{
  "arch": "preact_resnet",
  "model": "self-supervised image encoder",
  "dataset": "scattered letters and digits in many colours",
  "train_examples": 97500,
  "image_size": 32,
  "crop_scale_min": 0.4,
  "horizontal_flip": true,
  "color_jitter": 0.4,
  "method": "vicreg",
  "norm": "groupnorm",
  "activation": "silu",
  "weight_standardization": false,
  "depths": [2, 5, 5],
  "kernel_size": 3,
  "stem": "single",
  "avg_pool_shortcut": true,
  "widths": [64, 128, 256],
  "projector_hidden": 1024,
  "projector_out": 512,
  "projector_hidden_layers": 1,
  "init": "torch_default",
  "residual_init": "zero_last",
  "optimizer": "normuon",
  "muon_scale": "original",
  "lr": 0.019,
  "momentum": 0.85,
  "nesterov": true,
  "orthogonalizer": "polar_express",
  "adamw_lr_other_params": 0.002,
  "grad_clip": 5.0,
  "ema_decay": 0.995,
  "steps": 11000,
  "batch_size": 128,
  "epochs": 14.4,
  "lr_schedule": "cosine",
  "final_lr_fraction": 0.01,
  "warmup_steps": 2200,
  "weight_decay": 0.0,
  "adamw_weight_decay_other_params": 0
}
Rows from block 5 of a small self-supervised image encoder, named by matrix and row number. Rows with one number belong to one channel. Each number is 128 + 32 x the weight over its row's rms, rounded and kept within 0 to 255. All counts start at 0. Numbers have three digits each. After the name is the row's rms in percent of the matrix's.
Before each channel's rows are labels from the 100 images, of 14976, where the channel reaches its highest value: "responds to" is what is common among them; "place" is the part of the image that holds the peak. Only what is clearly more common there than usual is listed. The data: scattered letters and digits in many colours. In brackets: how many of the 100.
# convs0: first 3x3 conv (model.blocks.5.convs.0.weight, 128x128x3x3, each kernel summed), inputs 0-127
# convs1: second 3x3 conv (model.blocks.5.convs.1.weight, 128x128x3x3, transposed, each kernel summed), outputs 0-127

responds to: count: one (65)
place: top right (27)
convs0.26 095:121104082174152134135135129130088076136061173112137101078106125107116112101082137096126161135107144100100127123113150155163123137171123113117142130044128113170110105149120126113137000097149158120139115137079135085062119157110109134092067150109107125125101147146099108076080135119102140172122129116097133105084096117094124186131138132123101131136126094123117118244109107129182132136096
convs1.26 171:117081122161155139109085058095154098124136178114102159143143193168132117119079126068128148129101110160098134098153097174152110133201172135125135166133099109125106102105137136093124142150096182181141085110090176155181126162071106139146137131131135133123153198148115155152080095164120128162048158153152162106134141153136112154077151129131120143188143128136213085224139117163181146134127

responds to: count: one (43)
place: middle left (44)
convs0.116 101:095154178130117113132132150117081134124123134113126134149135129118142111180116149149168127143123126115100145102172107128132160113116101180092109113080122128081162151138102137082100255144121094104157046084136133044099105163167110208168143101115080163151084113112096145135170125135127110104151137159118126093132071135117117150132111138112159090101164116121109135149134173194166147105182
convs1.116 079:095134071094132150128091079138170165066118134124162088129130142084088121138204150140085140107095057115135133156135130114089105134102147058158130127137165101173121137134048150126111055107152082079134158172149086115135190140126065159065130121107162099104155062108135130131135134091156157105142124104148111124130100120137101086123186140163108095064097137093103122069098086076117135087105

responds to: count: one (73)
place: bottom left (30)
convs0.50 093:196128127140132130162192204091066139154149137205142099095176203167107114102163178146173119111144080142017118084086127126064127135140167089132107148111104123098111086155128165143091141157155166144137121119100109125120138121119096163104053139147108104155087090069086136164119152167127146086121150143135135160145097131115147111123140107098196113130150107148152091119117087168169114127148
convs1.50 068:075157127157103115153074078123092114159110149074138173174083097122189045122101135147118111148072119102151081162157114135146075125118157128095146060114129139170124158091134125111147160093115095130169175191195143138126109148115146099152146191134151152110133164184122109119158184142167121149163094095107129122131094142163143146196089157167112138177127180128147146105088177079076144177122

responds to: count: one (61)
place: middle right (41)
convs0.22 088:108111062098148184159105069105133158132040130111119173111103096133114115088149137144135090114153159142127094164097142130155150182119134128129151113156129139136133139113138154150164000132173098147120098088086124095106114151099100070118054136164111115129145088135137127065054127136167161141125101107075148148100071161115153119180131128169147151147134134153104201118112085093146182144126
convs1.22 105:153160103153097133117101206189106135087197097105154130112181181146073179164144104113068174089150146141134158147147076162119135103154109143108100117077153137116105123157127119177115083117116138150173148100148153158172125108143212119097138142083094168112129101124131129133165135123132135096091164131148114057051134093068101096047126088105114141138100093154166087142142143124133131125064

responds to: orange (51); white (45); pink (44); yellow (43)
place: centre (40)
convs0.76 127:143214132152119157170125075169138088153158112165105115117104139172092111063094116121172150114124157140092120156146131151112163136147151133137104116122111080148115138117160101092161099145088014111097119175118140106175130130131147062135123097066157112106151129129134125124070162121098126121148178097065145125127069063146096123080092130050110156152195142151158121141103100207141102125129
convs1.76 134:106023114171143138088146229071131152143143084128116156139130096085142151125136138118093097121096129138148125135146137072091165138132110094135072129090146157117072137167150124097115134086143121142114118119107162102119130156150132116098147146092137148095125114138092113084144127123137093085104076142177135208109177095115196146191080151151181148175120185116099182131192101105149156174171

responds to: count: one (74)
place: top centre (28)
convs0.0 083:145114077119131223195159073149159153194159153107121138081140145086088102159071127125111132141120118190156110160096135076157140184128103114114149181128176150128151137150143121109142130122113160111114124067115099076095121118125065142103102124169119121156168164094085116181163107086084164142116151123118191102113041080106113078181168141136128097117127158128082157116120156100123110133078
convs1.0 064:077161176188104075107097224103128115150115092134135160084123136167166204070124114145140080088145141102082155110150129142098134142168166099122096105130118117162128123142108130146112125131132139150154130100153118185121136170103188132131112101096152161134103102151144118134112146193171170103151187124118041173129181097113130149073062121149169131151065136171183082122137118104186118110133

responds to: count: one (61)
place: middle right (35)
convs0.1 086:125095131133148144115130134135169137129163101128143084109135085160136127151127108151120122176116102091171152136087140101153088128093099170134153100089094137073136098101115133114131113041025050078117052091150150091146120132145080165120134135129110136101133167116156181062134159164050103135119130154164113117114115072121065115120107090120124101113171161076109073137148134170088065078134
convs1.1 092:123173066122156106150121162167158182139128113076163089096199136179154129138128139104115127143165093114119115098120060110060133124176113057100098134148194111190117158128193114088169153174167133156086164102136114137128184117158094195112165137157157144100080140126142128138157117145152144076104158100146134040108140127132094109138156128138138148172120131125152124175074113061160141160148

responds to: count: one (83)
place: bottom right (36)
convs0.16 109:126127072154158119123142098127113148104041173155135089114151147114145170105160122125131139091151149138149089112104132140141120099195101185148121111162127116110097131110110140100126013124136174143107126115074143133108138108071140097120109090123149063164093097092147143028031101170106113168056138117132141141114125096124146161144129128157156147182118147126128102150118096107174186180164
convs1.16 123:093154183124174109116145110169159120140190109091102142074168104162170136127081125107102098144104156159159174129147121168152088130183123119162124177131187120144147154147243119102149113133134168149096097128173177135114122116179157164146097087120093176077162148112074157061156117138145105063104215110130122130092162124098090156102118097109133121145142157160163156173166114161114128146137

responds to: count: one (42)
place: bottom left (43)
convs0.13 072:125097071114112155109193104109118079162174094115123118142133117144094128119108092128106140172146134120122113103136141127140088114134109108137119128061098078105159128091190155135084053076124126144179139095105058111133101092193072204193150097104141141196149122154102151123116105111130113171137099112129127097125095124121092141122158148128094123110073157135142004135075164105134182131108
convs1.13 077:157152195132177168175159155115153138108117122161172137107135160125179165124129119155163177132125155144162148102137090183143131132144091083160195141186202177015134111146090123112109067116139134121088105102126084129103172099101142109103117163126151149136126161145129132092145139133153116097151123091110097105161142068155124156115161168136122100116180132126119214182130097101214122155150